A small sound classifier, trained from scratch: norm batchnorm.
Rows from block 4 of a small sound classifier, named by matrix and row number. Each number is 500 + 50 x the weight over its row's rms, rounded and kept within 0 to 999. All counts start at 0. Numbers have three digits each.
After each channel's rows are labels from the 100 clips, of 14976, where the channel reaches its highest value: "top examples" is what is common among them. Only what is clearly more common there than usual is listed. The data: short made-up English sentences, spoken by a formant synthesiser in many voices.
# conv: width-3 conv, stride 2 (model.blocks.4.conv.weight, 176x144x3, each kernel summed), inputs 0-71

conv.5:443468541449514581472501466524477519506473489482425503549515600611494440505442459495475438578474579381500541500497534472537488491530518459449517495391561444493532603499459499499568468505542504505607499483411534467523
top examples: /ʃ/; /tʃ/; "she"

conv.18:558489487506464520502408484461498539465588462493508500510520509496465497528540525513497500457640546487503521467494480483423499547525443550560479480413394453426485463539521622439585475423455521532499538549508467582537
top examples: voice: child-like voice

conv.88:481462536434464407467514412446503531487512489575508388424505562561549532499492441506461521495546426597546556494431516475533442473558507440509441482491479622505534477511481485454435570521550540504617563584464453451517
top examples: voice: low voice

conv.168:513562462486563544544537502495495413459418562526481469503495542533481433569392497520583471455465524435448507535514484500554471530567436471507418499533540473443588483484422515558544510554476547481489530559508582584451
top examples: "where"

conv.164:500500424509515453464519480558527482457561559381495556481521541512476558464543465614547474506542457531571459569524456481491539556486552558528468443393542474541569480535435507486461545537455505492528477514483466419491
top examples: /eɪ/; voice: high voice

conv.174:457460494500441454489582575460526523587468462502539481524480416405567452575401472388518477428598451493535497497489451543489462504469508535564484404457512503499450404467533398545513429416539390488484555472576465571435
top examples: /ɝ/; /tʃ/; "later"

conv.51:479462453478481489479545514436447595497431438395464453466433453454459462548353469456441566468480501556479535485452436523522529539474452468523534464512519523491496532498544447453511462483522549529493533521504523528432
top examples: /æ/

conv.21:459415531489599539470430449529421544585441467477493464532483468526507550493453571558534464632484590534455528483575656457578440484527446561506478481512432463570543519570568495588503476476484508538472455497616473499482
top examples: /p/; /tʃ/; "please"; "me"

conv.171:495600485412579510520462543486503461440514497420490440483592503503493447504478536597471492545467544467508424509462600467534403533500498449490480462421423566508394543481640391524497496444494539397540543457524526524545
top examples: /eɪ/; voice: high voice

conv.74:503539453607566444579523501503496441512523529548552521493519417558563500467432481479544535511500455579463469504523444379452467658553508481508464502470450490465471512561440488535503464418529457493446471451448398440394
top examples: /ɛ/; /i/; voice: high voice; /v/

conv.14:458478469502434481584515556478468400437392514543446502438411479430451452487435459423617518537414515487536486469402525510465519566429463549410455588520537554548529540561527458457516554623433479549457441496470485468559
top examples: /ɔ/

conv.65:529469472508602590522397486495557495505545495483482480435505488451515508532539481441502431417405609504510568470523557423386445445403474571533445444509571535506506445479526487544485517432485552440525472507500526433407
top examples: voice: high voice; /tʃ/

conv.1:502545450569509498457463481632444472494456485593584540518471541506514413535523498452574479434479540477491417462540566486506427575517420461470502454484459624410504521515444557493507452413520545441529470536461574442504
top examples: /i/; /ʃ/; "she"

conv.109:432504549539529485573448509459502584515538536457451518564533452450467475508475569415487456427534488480489485465481549605397523498519637470550499474423578492502457483438490486517422553439390482469423495393480483503478
top examples: voice: high voice; /s/

conv.50:483503450502414532501523502556491475490397410566467556463526508472452517505554512486450500518481485476558478504552523490496466485514481534601459480525550535502514495476494517545476533438531554453599529464564428514353
top examples: voice: low voice

conv.76:458451576503462547509426478469510416577546503515479458406508484505615503615498397490538455463476574526538570502550384533560546449607422435616473562456433486500515512460512467383481453608461366511538428456446456444468
top examples: voice: child-like voice

conv.45:482613454435496476609565509529601446507499438533471497468458442548439538565491507534499473566543427471409515451512515587497447427416504610499451550501548538491541526471560470585428424510495448495518518542447582434549
top examples: voice: deep voice

conv.122:459549498577465502429494432464482430438483491440466433486467519526488436541526445459512544451490462449476477454514574474426515486496556496467586514453576551476526507552522527541457478570421403575471424546512358421483
top examples: clipping

conv.139:452565464490479542576534542405518457512521474521500562459431542577544501459554516550501499473542498494524532468536587532485437447543418521424439427486523550541496448589500456502485531489462618502454581509486422511514
top examples: voice: low voice; sentence kind: request; "please"

conv.138:507451483513497429652453461531505460539441469461603621465485490537522479544586433520518475483471492590558498516455487544435505611467464490498527468465523518574542468546473498536591501499497469490453511456556556520511
top examples: voice: deep voice; "every"

conv.111:528547535502436583530497484430571583396538628501459412509528531519571422486480459446446448470489460428563416503566426457578516402584478455525525562490564529563532391534553460493478523425467561533551456540518520506495
top examples: voice: low voice

conv.114:494479459485487534520517465589476461566550583441480475509502559448542419461594416534422454541497519478508481494497619445558456524506519497512412371474547480604481467436474450487595422439530479432458525544453504519436
top examples: /z/; "is"

conv.94:582515498531487441534561490441522477378435490493547482562461495454455557517546443550537537468465520651542506554498457551491506601480553448461492522471477504560513515471525485519464493442525402436490483440448541582588
top examples: /ə/; voice: high voice

conv.101:407532491517469557455472543634554567485468505505449611465466534589546492436572436420438460607521500494454521458584541537531447553572494518494504443532496456566540483476507531536542495465483471506441558502496500522442
top examples: voice: low voice; /tʃ/

conv.7:447519452540474591468535605494518527463449550480540467484500506461432480511525449454532502429522459527545403442509538448466503614540531496456475532413441602398516526494450532576500498454558468445517475518539453535461
top examples: rumble; clipping

conv.169:616445587465558556483596459534501559512464515511462504552552461530480502562502489519484495506488492472511559442556436458436591552528467504614424458452518508492454575514458477436451368539471484448489548511425502465510
top examples: "not"

conv.27:503464572532497503520420473417542513412505551499539528483501503435464554513384480531453537408492526502491458512572524445393571465536479535425480450564487485450547429536445524506579479500329401501594427485423473510487
top examples: voice: low voice

conv.146:492532532510549508452503567434471601440582519505530468561471517454406493490508642525507486515494494459354489506475541408468529511416470493527503506473470482510594484587496464491475530536520526526499550509470532529505
top examples: /s/

conv.82:596484465412518455534472546591470518586436445593498479528527459466607501511481554462535509446473571461502486395479498580547523576577442464505560485542450588575540519448403477489499472486402526533462492529498523543552
top examples: /ɑ/

conv.41:437530511498609550507506484444518527422541512513505567578519545445495535514509627487511464562486506482490441526560509572451574430522492522599473457467492474461476530414554479446503384513415472547454541489389462538497
top examples: /s/; voice: child-like voice

conv.40:600501515563583544489380526454461458475540489500444447510497560445421509550414483435476594497481438612565494445530509581512442464530547457561456438506502429551505504523507435518416582374452578547514451562648491522483
top examples: voice: high voice; /ð/; "this"

conv.87:505511511417486452498446533472512591512501508429454458525509614467436449523437579439472568618554450538481514521501552522423444493490552437503523601498504499536491453496555454505525517385436529474495503563514540448493
top examples: /eɪ/; /tʃ/; "later"

conv.115:498488623625483516508473440598489500575559475497556496517507674571448445519543474520434515456530481497538469470523538387480508558517536401485491506499471581438624479485509544553562490416506404549487386490451489477577
top examples: rumble; clipping

conv.124:515542471485483463534502555455527567498489491496440518502519439439500539509468460482576489494441489543462596468510510583409511462416483520520533581489545432568525522517483543463602516480657549572597499479549507470523
top examples: voice: high voice; intonation: rise then fall

conv.80:418521470542511544454489470420507512417572515435421611530460462451435479541508575579500590522477474513511461464500472488493497621487471583492447520439483459463403524431572390489505527425514439504532456511438472491485
top examples: /s/; voice: high voice

conv.61:581438529572467412572486472616568486550531520487550522416452527547459502540518495462471477486535470557563599436529578475448553526585545574437490541395531531635555478495539496549438555452539404530510408458508471516539
top examples: /ʃ/; sentence kind: request; "me"; "show"

conv.152:536499510495538490430513480410503594438519579489514411448586494552492485594486456545480549460565436476459526466561413503542517527499470603458576498540605533539463574512466533485583590514567473581570535500476446560608
top examples: voice: high voice

conv.131:507477558547558430511484560473542533460608467502465542594500422543499560493498507420454420558478553483491541496522553573474473451568488477514546515502449495423548509612561528441496605465507519481512570424528471552589
top examples: /z/; voice: child-like voice; "his"

conv.69:487547520502548497495509553541499457566488536518456530453473486449631503432557395454497496502434457568570508595488542516553459510517469545493397487463483442546471477583489438579580500468491461456545543467567495446558
top examples: /ɛ/; /i/; /v/; "every"

conv.96:489517544542493542456455510450557493468570526495484554538554441529560452515583451489597507521440538426475543473523540541527389500505411520519544475510554519559500402482404503438621556519535541505590540485514433564408
top examples: voice: high voice; "his"

conv.119:470493506486563390508392565570543432472516468498474473470593443491501504523573513536630403519513562579438476421507454647515508516506513471532496500499490486442439535536561429507522429548427530517381431484473465488461
top examples: /i/; voice: high voice

conv.53:569527586445525480486497495541440430475360394522543421552459456567478571444465567549465548533511522446581498527518480484528593541531535455525432497519559517505480449521477502536527520535494512538572434519493460509589
top examples: voice: low voice

conv.142:504575472465542573466481510489462537561482515612517556481504485525530487596449450526547426493572483476531487508553404505553531511543526532553537550458594582552416515491528539595513469519520495517517430613479487423539
top examples: voice: child-like voice

conv.153:470489506463405508474557570387460468487542501575472450497554487508561494560468470531540536447526529482477603524527519495485507565472596459479527474458549474404522422452467409557352532425517489489475482492534527509555
top examples: clipping

conv.64:502530565534557439498536496520561512560639395541454465471459481475602528539504490505557530484494539493524426487586502585544498508481464491468563483568480557481480493455476467563493552428517447537408501458497423550404
top examples: voice: high voice; "this"

conv.167:546474508516515474462441519528376524525504528514422482529503619437585531418547542487491496567472489493468549504617519539440467464457501566489555484542578460481484454503528427477507513518527517480470544483571472530473
top examples: /s/; voice: child-like voice

conv.133:546499515578586476560573514498597467476578531487477505523410416581536517547423449430579478604467560463501540472509559477468419453474498487521550472532460462452464517549535549444421514451578579565521595493550548503557
top examples: /i/; /ɛ/; /v/; "every"

conv.86:401615448488484538513459567535590493503622534444475564510473488496537501488474563522466463488522505487489418444496398451432522554504545424442461539465497441630478611433514434521518441461436511411489509549486486502484
top examples: voice: child-like voice

conv.59:509459540420456531522494495571599423521441502513498455491589387410505513514520514536484522499509470564457481474544422555536482470455429480630419534529423518503449531454561480501532496519584429455491443375410477489456
top examples: voice: child-like voice

conv.170:500519495503470488485475482516490509508490514479568489510502563509376561499515466490495504467532385400525438491523453472569446515517506471541578582425443509570490536486595558564509503501500465531487430543528452508483
top examples: voice: child-like voice

conv.37:530501595507497514543465513479448530445575503426487415430427517527575458548517447557522456558531478500469503505570496488421418466530524484462514496455448455513473491522488555506543471523511559632497531509506363472542
top examples: /ɪ/; /z/; "his"; "is"

conv.127:481388474428461465459448603429466497504502489375403558534502414444504460475491521531529510512432558541545490499451450446508599437448598473458488469542531436457487457548508496512481430384497456392533530576560438438415
top examples: /ɝ/; /tʃ/; voice: low voice; "picture"

conv.141:486465627552558459456494513497504509479447459500460388545442532604445493465544491514518595496538501548445532527514495347494537487532514453467449470557421488559458531507557510429552462495527401530452499419418475493402
top examples: /ə/

conv.108:511544571564484566476618414566547535471603530471436568566465541493543518530527470429540471574561479563504462503476581573452480485499475515473533500408491520469507441532447554585424518525448574477453553463594500495423
top examples: /z/; voice: high voice; "his"

conv.13:515518590386493555549505389526544449610531464546549452512518471518558522583542508396523503394518534542496497588473478473531508573508469462496514478466459428534509536498542574578580390601510519506464500464419452369515
top examples: voice: child-like voice

conv.136:559475458509529469465432446444433408494468490467543468486514463438406599454409449482531535458499514475434565475521544492440487444458540538423444458507634530462388500536421579436455475569487448529432562516441558531529
top examples: /oʊ/

conv.57:504460521455515449477471553529502496509453522518495533488522477525433502620417448481456529566486527560509538516437506493452445493571488537609491533593522451604479477453502508478550497477484452449376486572485440434453
top examples: /ə/; "the"

conv.161:506519457459537404433421522466533596495458535515578519491606413498464596464539536444566570439572517566512532431532469431479482563513544466472512506477515464446477468558473501415435414574542583493412511467451566595450
top examples: voice: child-like voice

conv.81:502473514491429335485544403464607471542454552508542426544481474462566486553489386542423465451490483406494468555499463518502527549486468496505506589497484492457465468499454489569500479538508418431448492528532514500587
top examples: /ɛ/; voice: child-like voice; "was"

conv.33:470562503496433582484491473468452569482533488479503553530566443526482439569497494530509564591493482474494532472437473507504512512491498524375459492565498512469506596428613457623489541377593483565596538528432437525483
top examples: /ɑ/

conv.46:509419476537571542492555426487494581516504543541431540521570612460541482485476494415458431511427471479476424478544511496556545536444480487507532522407465461482462494455512523527569512459414529500607464498498490384518
top examples: /i/; /ʃ/; "she"; number of words: 3

conv.56:522421660480455512463589499475471480493586560517471491545487478513543511550529473417430484534415552432562430421482622450469522555526530530407485504445456465533519429506541528534525525475572571453520586529502521532508
top examples: /z/; "his"

conv.38:550554515469562496447513508494497495475485530549570501598533492539501548571514489394554568492541579490510504561527568482551579497605503499499533604483460475486498528556483425572582482565456528543518500563525553496508
top examples: voice: child-like voice; "every"

conv.117:521488415564460514473535455430528446469461469583444464492488516458519496502490498422538449482497504456460615439514588387465461495508591556426558507515543468568484518416554520538503539516513454561503452484476503504499
top examples: clipping

conv.55:404382542466532522487507453582560486448528502469527524439460507583406493452601501493487483592480471527530494534461521542465575487419529461383402452475591517471627457532382559478506470553499527453480520515557528506504
top examples: voice: deep voice

conv.85:483497540518537477441480554433578529473469545564534446407480494517474414456479405468417480537463550466483486503523494420465471616535434440408466494522490498526494485593473533470467496533420529527535619469570493518495
top examples: "where"

conv.16:437523531433469526565636563460466519482573496442530453489516428475555469421507401517417456442555491516502388635562447450506508489431500487558418529537547485487441478448408515543510515487607450590577432490483533519474
top examples: /z/; voice: low voice

conv.160:513507482466530509500461521468479478466534515574501489460458577533576523515502456505480459517500450512535501557447386565567524474439530490532502472514455492400551409489444576483447559499458443418516479605547520476534
top examples: /ɛ/; /v/; "every"; clipping

conv.149:494515389399527522470522495516503520516433521491514623499528584473522430511557444543552485489522487560420440434593499499500440568497481482572551461468512486593447475572520547558437497548546502437542529496450568447580
top examples: voice: high voice